Weights of a small image autoencoder: 12900 steps, 16.9 epochs.
Rows from block 12 of the encoder of a small image autoencoder, named by matrix and row number. Rows with one number belong to one channel. Each number is 500 + 25 x the weight over its row's rms, rounded and kept within 0 to 999. All counts start at 0. Numbers have three digits each.
After each channel's rows are labels from the 100 images, of 14976, where the channel reaches its highest value: "responds to" is what is common among them. Only what is clearly more common there than usual is listed. The data: coloured fractals of 300 iterated function systems on busy backdrops. In brackets: how many of the 100.
# convs0: first 3x3 conv (encoder.blocks.12.convs.0.weight, 256x256x3x3, each kernel summed), inputs 86-171
# convs1: second 3x3 conv (encoder.blocks.12.convs.1.weight, 256x256x3x3, transposed, each kernel summed), outputs 86-171

convs0.221:480523481516502477496526485528508528478515484481526524500497487469527510495492495495525497517526508487522501522475494508488517487499503534502496475515491505475467535498513503517514494508453557508495500491532491505470513503490481509495490518510504516527495528
convs1.221:490493493498495485507494505507500472511481496506495498503483510494501502492499499478528477488499502486515502476513473497483538500495501488516518482466502487510512490486518497486511519509474497522508500499496511497505463526495493487495508369503476501499509491
responds to: sparse (60)

convs0.246:457515516481480481477523511485494508551488512473486527496499489486471477535495499523507488491519479508517491522473496486508475510504491510479492510502496492502519490481513517494506488489501457519498528554448462507473493482514451451473512512509484520492527466
convs1.246:507481509474519509502472446508482473516500462547522511503491487505526492483490501504502524524501496522491490558530524468548514483476514492476499462479499530501497561501486483495512469530492523451502504502505484491453508557473540506494534491508502517473499533
responds to: black (31)

convs0.190:497509492535478499550527563464516476441501473489497485481500518501465459503525552531537500509522514474473520449525478512471464504508516521526482530499561473478548473487497506479537491491503502518516502483493510490475551476535519515494508471520477499464496505
convs1.190:498521532539510477497480533502496516572544543490485508526481483512509521496515483499494491476471550496516499500466523501519471468475480495496539490507489519497508502506523504475496498505537531483500496503465482506550491505534551494492497492480461506515530464
responds to: black (29)

convs0.80:526534513486490508471525509484480458516491494491559483493476509478498478551489479519485490488514501501543513532538457473511483503510513533485515482484504456533540471514476488446527506497484536498509523462489481513492486502496537494496486538509488505510506509
convs1.80:457506480459524498479478482481472497477506522517488495520532528499489508507486492510502517519527491515525454479469510497491544516547502453505476508532480504488503519502506496495485497486540522541553512496482504502473454522490508546536499497471507518521514500
responds to: sparse (60)

convs0.137:488454473522466495508476496529520512508500512495538498520510459517512498509466501474540462509461467544496532493513502465526573486508531508502490528520527450483504507552515426505514516494535491533483526515460473488440520494503496493482502531462479549501473537
convs1.137:491487510499527539480499485507490507502480529530508524503481524483466489499505555512460470526529486523495482487517511506501419500478540521518469486509512487478536523484471594523492488522475485484483458497491468472556513454509567496470493474499509493483499488
responds to: white (46)

convs0.119:445496475535512517514494512459530500507508486486540521508425501468523519491515487518540475495510485491435499511482467484549496517517519496500513496480493482443524507517523510491454501491490522484455490493520500528457516479483486491482513505496489511516512486
convs1.119:553523496532540524502502472482508557538483474544486513487502510511510508498484523471541518486476538496533469493488489511532511526515525477532481513527479512526511510504537494512520526562515501531519526532495537548468537474485528526482485460469531523507499525
responds to: sparse (61)

convs0.96:488534489509542511550510514534512494504534512480516514518499477499474496524499466528509498533498507475518492484462485480523499460511505503503490477482523500487502518516494508474502509489489469512485476494496508520482489485524498480475480497503514505504467455
convs1.96:481520461480538541466469493486483553528503479514528518506497523482518508466493522517531516515512542517525492499487480491567523556528498463521488485500456517484502521509517493504536491521542483522522506545483527543509503520484487520463489462480512522520530470
responds to: sparse (60)

convs0.105:500528497499484521544496487471536513522514549507476527523519592480503482486527488517514559491526530462492486542530484502507499537499500483516476497511515475504493573471507463460510491461497506523512498507476515480540488498511456498460499501498509512485524575
convs1.105:458494516516522501491475492506463481461460539519527499490571472535506503487514550488506495479483501513476489518516501523479467505496493535518538530511500530491452499542503507523525442497531499486516512524474483495512521476518506486465547507518474486508484452
responds to: sparse (61)

convs0.198:556499493496553525512467491515547490520475514520508503580505496512513514470513520478494530491509498459494523490511526500481458482534502512526476502512504439525495540538521532518524480513492487525473477516491524507506505533484510489482487464525518480521505511
convs1.198:468490496445442480504488531507459539537500525490508503501458540464462489487487498493479496485444498463485496552517471514492477535456534472506580538451487501553510494519484529480517495495495524491496472513514482499492491535495544498498562496506506562469489489
responds to: black (42); red (30)

convs0.167:511518505496481513506460536528499495531509501517498514491491493508486503500500502525469496499443518503529480495503514528504486512472511482435524494488499478524527494502505450486520518522491520493506499462486486514503509538529531492498513506529515505502522520
convs1.167:520491501523500514547513537492492513511485490511514501492471512497460486476514528479531423476480488497508488503483504538489522512499508497525470470486480503495497505471488520494512507506497509531515480498493487516504490488479462522501518459533472500498479526
responds to: black (27)

convs0.158:492472518498492493507499476480499501465498447509566511494466483520469488523500455461477458523511489499500465522524512477496570506490495464502506535544508509500480508493512515488505493482523483492488511486505509515504463493481503514481498528483523508518490476
convs1.158:518550521505497525454471498522485494504469502489502483517476521493479508485532511491518484535479472504505498471501508488482462514496479523499500415528493493515518526490548497488477484493508494460464519489485475484492558511501509492552509429499417485507502479
responds to: sparse (73)

convs0.182:491543474525475514525478526496545470526458434527503522469477523489501495503494500497493527514545452467511492510469462480466466504502502519485470503488503503490535515513519537504511504490469451519517525491519495512528513511469500481486496499522487481512517457
convs1.182:475485483496507464554504503472512545444506489442503476527489478476497488489527465490498484502484494501488521493515572521504540509497483478506523463489516520519457485509481407465489497506532507509461535487479485492546461527504433522497503462509495503486500514
responds to: black (47)

convs0.100:446514473592485523489475557493490488509479484448508508427470513490486520476480506486544498507482514531443477524497473495553489508505521513490513510482486514473535498534491522512487486474468496518492530490499470491469514488483502479498502517478472502476507481
convs1.100:458498511421499503469503456504503483532532493509530470561508466542465478516501488499516533488506498487440541467508493463545504497481500529465508509462491514501514468480525572494506537474497497490510476464466497460522507508519494481500512480500499515513496475
responds to: black (38)

convs0.58:537479507513479469463550505515503498501442496514543473515453505504513491470510538491456502481510517503508515556541476486475507485526489495519516520471472519516453547471471502542522506490480497528491489505500526463499394519490514465507498528492515511512481468
convs1.58:450499515478520504517475490501482490477534504466491505523567508448491502524475483497491517492504463478478509457456548514515474468487489465499511518508506506496543485533485514432518527483485488467478484496487474464509588539511514487507547479460488480498523492
responds to: black (39)

convs0.90:522508477489498461537476519489407486503489474499509480466508465467491491527508513483496510507475477540500507476544456499498509494548552517503526502478507451500497489500532516499494496478494463550484516514498517507501492459491503522511526516528485552507515484
convs1.90:482490515476494480498504520489556494522523478474483512489516537568426502511510521523552491465471496487493506527490567480536498484531481495490491484475502518509482549487494478533503477504525525472517525473511508496540509518504506455518528459485511470490511485
responds to: white (31)

convs0.104:459482499506481538486473563467490467462533488502394500478450475510496479492544528480502496488522517472489535536490516493501525481484498465496483498498520508499491451499522512510524478505505510436514462492522494488523475522519515518482484476489473477475495468
convs1.104:526515498508499478508513589516497498505601522495519498507479503504513479542494511501513486478507499488506522515529627534478508484490497485495505499516492488502542525494523494495482516507533488497496509487503494485490526479499500495505503511498502531486487499
responds to: black (85)

convs0.9:495512508498483492493491497506482520515511506481491473486467496562538526510518505525450594480448494491505460509534503479499501508485524527497527497502497536510507483545535533504471507500450472488474470500559491494484520522518513531502515495518533539537515473
convs1.9:613507477539507495520505514616528494537504507519522522524488515532515509494507507482497488512490528509485512502503496518482498456516509481505481414485504515477511522442518504516520495526495500509443492545521532525505525482506484485504514524625463528482532509
responds to: sparse (60)

convs0.189:492468497478513526518542502536535521466527498481528526498493481519515521489518484520428590523537493450488514468515490526508496511495524489530504491533494538485518485563472473451509494497464520472458479504542518511496517544521501501483502516472479504506457522
convs1.189:530522476522505521465473475608464528520497488497511502500511535477512503475465490497505485534508548532519484499519491490528525511545491477525486433523450502477505506483539523528530491496526480527522519553491526543504504501473481497467488455585518523496526482
responds to: sparse (61)

convs0.180:563466508472506468498505464534502517458516527543529472521515474528463504494484462464431473514524483528548488433525540499458504483486478501494556474485477521496484501518483501498496528518481490500519469480539462489497470504493518491504496512528520537472454536
convs1.180:458496487522474481527480482534505481475518521468495532515519536513517480506493479482475507476523509473499548513497537483523548459523526532520482483550485486434503494489521483512500503452496496510511517514503550521520491491507471486498483517535497473500535479
responds to: black (26)

convs0.178:518481491491506545464494493486461509507501523512529514474481473499486482496490465505449496525504487494525500511507489513490521474452518487521503478493464471517503494492486490452532509454534518512509475489497480533494489506484518521542454495487510503478489489
convs1.178:484506452504457488481539529506525502486482497501477442497515493427496491482501509538427482498511490499508500493488483514509487500470512474489472534466507526513546465512504483573464494514514455488506499516504496481525440512486502514505533489481521513464509518
responds to: sparse (60)

convs0.157:484478520446511497474545506492502498502502469507560509509512514481503521564520493455487519505482488509487525486512463530472501460471522506487530515474483459489489483475482527531545518482467443501469487472469488481528488480502480490515515506517501545477461477
convs1.157:517518474493476463511488447497481494552511509513518494507503481482492486484493469500505501479505487484490497483585484489477531504493484486506482485499480496520506519474533497446446485524517516499493517471491501463465494510487499469498502523535527473533496501
responds to: black (27)

convs0.238:511494500487501502519530423498512490484462506500505477491529475497494493490513497522514495497527515470466493465481453522485478486576514504564494501469508534486506515432476543489510537452486494539464483514530531492479451508543471510491526451515502535498495510
convs1.238:498485529516479453482491517508505504567528534485472518540571549525524512492476528474509478514513500502503506493594493517505456490477499503484463488549476482508497512525500493503473574510517481458515516494492476487527480494504522489492503479500482484456513492
responds to: sparse (61)

convs0.15:535507497459491511499482524538535505557492465474505522462515495483503495506497550506521490490424435522522504482520484496522521498498515478470516518496504488508481477520502498516474517494489486504515494499494520470491510532480516496479508527519467513526512586
convs1.15:521504490439540499495460462499509499505502573486515512537519530525448510484509493464478475507539458508486425508511455519482486502512548477530496506530492452481478492498473513496517533478472500528485516499466492503476509531508507504531494476513462490513502488
responds to: white (52)

convs0.155:513488544518484511503534536489493513489509506539517498491512473471503489539545494517478512478514494513461541515523482479501480514540504509505490504476476458509482522519506432502507543494512469510491474512498475515507502491485485484509517551498497515529517494
convs1.155:493522484453522511485517454478504492543514464473488518504547495462567539484498525489479468515538499480502513499468460541450477467503529497529434518500525537530484518503484482491461497491502511513514543514487536495485476510496499514483515427474519515503506515
responds to: black (27)

convs0.197:547476496510499497480458496495517484496531468506492503495517480481471483512518524459472474515493501559461489487537489524510504475534503484484510509510490479541477508528493499521470517515535487533485485475509493491461466515485553479469511500529515468453460542
convs1.197:427514475495489491491493466529509517479543570496538551545504504471481523498507521506472525509497496489523495470482530510494539528497514514459460534492478540462510510488537485499508519477487546497485470485438431516491502480506468502505510514513490501517505446
responds to: white (27); pink (26)

convs0.86:481498515492475490527445496487463524491542507526493502501544481532497467513515455528452526529519500506500503459501496518529524542484463532521475457491501521513524486514499480489483489532565502473485461491482504555496557505532507496512499541524502520539501510
convs1.86:492499501484492512496530484522534474538456488482492486499471491469492472485487516493487451523483500519518519478506528529509495482519491493492496501463499531484512468495533488498546496521437487492531515488493501490527511433467511485479490441521503494479476460
responds to: sparse (60)

convs0.22:464526489535481550543513507485504503505518503504500517531522521497486509503503483535508533458503470499510461476534477507525467482486524523507474486491537512544515473485512495505508540475516521508515514509495484465494466456531485482485497473500484438489524463
convs1.22:523527441508476507488471473468505497499495520496530516492482491519557482461463529496566506534463533499529519533484503480490505518512490487529516505519512467446472503515512476527508496514562467509531541515484500543495501568483482508473507477469532506521522488
responds to: sparse (62)

convs0.138:514535515514498504537484501540515474515492476483537483478509464490551508522511527517491506472508487489466481485464511477480507477537503506503471489514482504526534494508504481514483500500458518494517490505523511516494541465513507500480515493517487488454488517
convs1.138:487512502509476492490498478477485509467519511497483498518486541509458472503516506532481509523495505503494519469504481499498531482453481498486464531455511502485502513471520502493476464491534511509473483497474483517498449441485495488509501492492557503499513501
responds to: black (70); white (27)

convs0.173:504505468481504519464493483477488510529499430531505527491512509514556476490503531478494517473445494503540498502515468495496485479497481496498545483487522485498541487528517436501530505490478489491491479509524465481530504527488498523474500496496478441487492429
convs1.173:498495533544494495508525510504464517507502475488446502512535479479500502505501508477474459502507466513472512461506495505495516473542470492475473471533477493510474511495491450489444500540525538498518488480506528510463486504488485533538473506493484470522522477
responds to: white (38); dense (26)

convs0.5:516507503525487524516502516506433474551515531497477492510471484487458493481498461514486463458456497464469520476489502489485497504469520487487546460507488500520542488495530525536525526447471495502468500465489515523513528498477503515505500464492448472494506518
convs1.5:467523483480495519519438518500546521525488508498512495501453500497502477462509513496485491546487556529538526526503508457496470500543460467508514486519484520484517493505517506490554449547489473535541560512464520523481519534502518521479448500491529510529509479
responds to: sparse (60)

convs0.97:520503472462487477511516503498479530519471475481499495539506519537493474496473477505468513487458474490520482488483476449499485567520510544513498531492514532480567492497488537537527533484521505493484508514491511491545463479519481530486517473508479497479541492
convs1.97:492478501482473493465478475521472492481554478524524514503452497493511517467484463473529508551513515487504516522493481467504542525508471445519491479520513492471472491510519517468463484497521470506508506509489482497485508510497523490510487485527486460507500486
responds to: sparse (61)

convs0.40:473462516466483501512464478490540475509477468474495493502486530472494496503524469509500491493501499525540489508502485496460503514512456495440454515507489492513477493498491525510488532533483524511519511476527529470518490529509479488511478483528527464492527444
convs1.40:525532488528507515505472505501465502478515461506501540493545481501532484493510478479528484497564508488471496492478485458487477510494483490531491497478479471508487542489523369496518459481470516460521495519487497518479522439482474512504496506492493545486504536
responds to: black (39)

convs0.65:464482493568479499487526495498483483467508480491511546503471529513454500507493494481518508544461478501489524494494513543498484470518527489461544462482502506438533479485504558522500501464482541499491503496477483489495493514487501479475489480498509504514471483
convs1.65:504530506462473450532492496466491484520500519519504485510506470467527505511501476505481469479457507504512500509431530526483523500490510469544524502500479500564451500513519502447505543523527468506528484551497500510486513502477513519498512521488524501532514492
responds to: sparse (64)

convs0.57:443476529450541487474452468567476445504525490503520496504527505534511484512497451512493497508511523482465523444502522446489513478512517501506488502530536519486492504480498537506479522473510498499483476546513467492506470495474504477470468520468515477481503527
convs1.57:475525468516473513497515521471523531527519525524503507513504517495528505514505504493503516495491511523512491526504421497490441513490484488501462500469484485498494482524512553517520438493435508481483495508524484507462498527503505469498511420495491510512505491
responds to: black (45)

convs0.60:509475465501506514485509530503560511480508490499517508480470531471523514466453512475506483512492476477510539500539501505552552502461532536509471504503503497496534516467487474474543468546479510462490468471485458520505436483485480513508485472467546533512553521
convs1.60:478530485474506484469479453452457497495505551482497534528529484477470533503508496490514457519518502454506479491513513501487484499524476489545501453482498482530532488484526510500483502479520505498513500526483538486465555575505475523474517548476504493499524478
responds to: sparse (61)

convs0.124:544491489462531458488499514548410491477463567515525441499518481524508490499484508493455496492498491547491509482485533490497487491474480499476483506513476509478510517461483559507479512529494471492518498477583506453558473493463504501468501475498516547495506547
convs1.124:469506481536529505495497549492539500539518475480477523513539525474488498484471543502496491499477509465487531485515520541530497495492524498507549497480510481514490539502460552466499520484540520507517486496485476506496507526517548495507502545472500465497486460
responds to: black (58)

convs0.103:490467528499519511463502559504501479520483516499539535550495524493491534505517518489536520534491475460466449500516524402502482495503476517489517479507525483456529495521475538478503446479475521476480487518499491491498525510515536466475454500510501505502484512
convs1.103:511509520492515534502481503495519467494497530502495477458523460496523455512516533506474549506523485502507502562450452491525498488507527455468547507522478484535469495504516489461503510501506490505487466518534530505468533517493482508483529494484473517509529500
responds to: sparse (61)

convs0.84:489534483516482500517525545505455519522487523541494505522500531552470488507480523533473560492485519463459460505516470563504466517462503516507517494491485532532509495535492469481502517501464490502503531484485492489500505535498483503499534482457505452500498476
convs1.84:529501484515515519502475504587515500469516486486495525528523513492507522465469500465496470524512541513517521493514482469520494506536482517504477446510466486486462523432539513517569483491523490549497511522487531507465527487506484518471482508558500524490533491
responds to: sparse (61)

convs0.50:476539508528491470511525497492479471496488474490521531460557506508510504467513530493564502525495478501463597481489481488536476535501498492510524530493516483487513505485507530484487549462476515486494460460561493482509497472551486472505482532503489515507527480
convs1.50:466505492516488535509564551510494526460488499498522486485446511514476468478479487495535488529523511502493466492512543452488555521493522549500520507546491523504495530530494482462495485471508482474497500493457484513539514514486519497495511462514463483451487477
responds to: sparse (60)

convs0.19:491524492489505496511504489478456514536525526491535509504482510480471489473475522537482545485477519535532505474539520511477467512481526490505481456527506494502561490499506479519573501480519516490524485510500496512500479492499474490516488455497502526505501509
convs1.19:525513497503498489497487508517509474506490473502498517491478508524520489503490507521435542511517475499505505524471496519477504490509522497505505549435498516492514511501517504511469475508468506519502522493527500473486453508505487495447528532503495511491529501
responds to: sparse (60)

convs0.102:514484497471485539493481479489513529488504544495484523479465518526542493505498532481597466481522496537523504495485487496482493505482469532519524491494496512536524468502483482470490542498465505459488470467512489491490508497523448492507501484502493505502513513
convs1.102:468501496500526517490524488492494530481501466531478494485486505481477506493500488500424472493528502422535460506469479461524465516519519488534491496511487455518529514464496504514494513490522489518548528547513504512486516584507556520469488527469545515545492507
responds to: sparse (61)

convs0.43:533472504520572528506485511479458513530514519522473520451507499506452504527506523489492485492501528487452447481470472494482536484507558474443527503499519489479509497505506523523495467465469492523479499483540468474549512503464509499489494494499472527488497509
convs1.43:531490495527465504497467515498486521509514469489491486572497472510487536503499520479505520487367480503478521431499495538507493494519450493522481482546466481506467494516484521496506474542506505512512501541500501492480513525503492509521484512499493511524505564
responds to: white (43); dense (30)

convs0.171:494486509495516510519500508517536499492509497479534499482503514534531496457508506534451556477523504449495509524498545513535502481478520480534480515507484550479503516539498471498523463550465440499481514480520505501507470547518559518519528500496486522474468506
convs1.171:568524517520505520491517497569483528494492518506506528503478504496464500489488514463506486531517523514501476545543500499542475495523516487489512487539502498520531521447495535524526511484518548527509539515516511508478526497493481502495500496596492554507508515
responds to: sparse (60)

convs0.108:539486528460503470485509481463515500503476511564525504512486486489546510513482450487448466505538537465478542523534494485516511498502479473475522511511521441555533502481504468508497465544535491511501550493469478494517484535497547502502474485511506478493495514
convs1.108:468513477455493467521458490519503465475471513466460455508485507573504500489478467547476460498470533495515511546530538514495449536480485519517508476519503530487458524503507495529530506482465480464511470485496520487485500511500470462501499553517479482536519470
responds to: sparse (60)

convs0.120:518499472522494519479501536512515496524478508503525494494472511528520529513491516520547468514498514485552443506495509495566482494502440485474500495498528482533528523502516486443511506506483517500482516486508482520511529511502488493503534485491494504510540481
convs1.120:477519495480482545521477496468480513512482441475489506522500506449471496474511489505520483481494468484530527460524526486469474502513491515489512472513519517497442487468471475516545508471507501513508500506486512492487467553497516500495488538506532507479481496
responds to: sparse (62)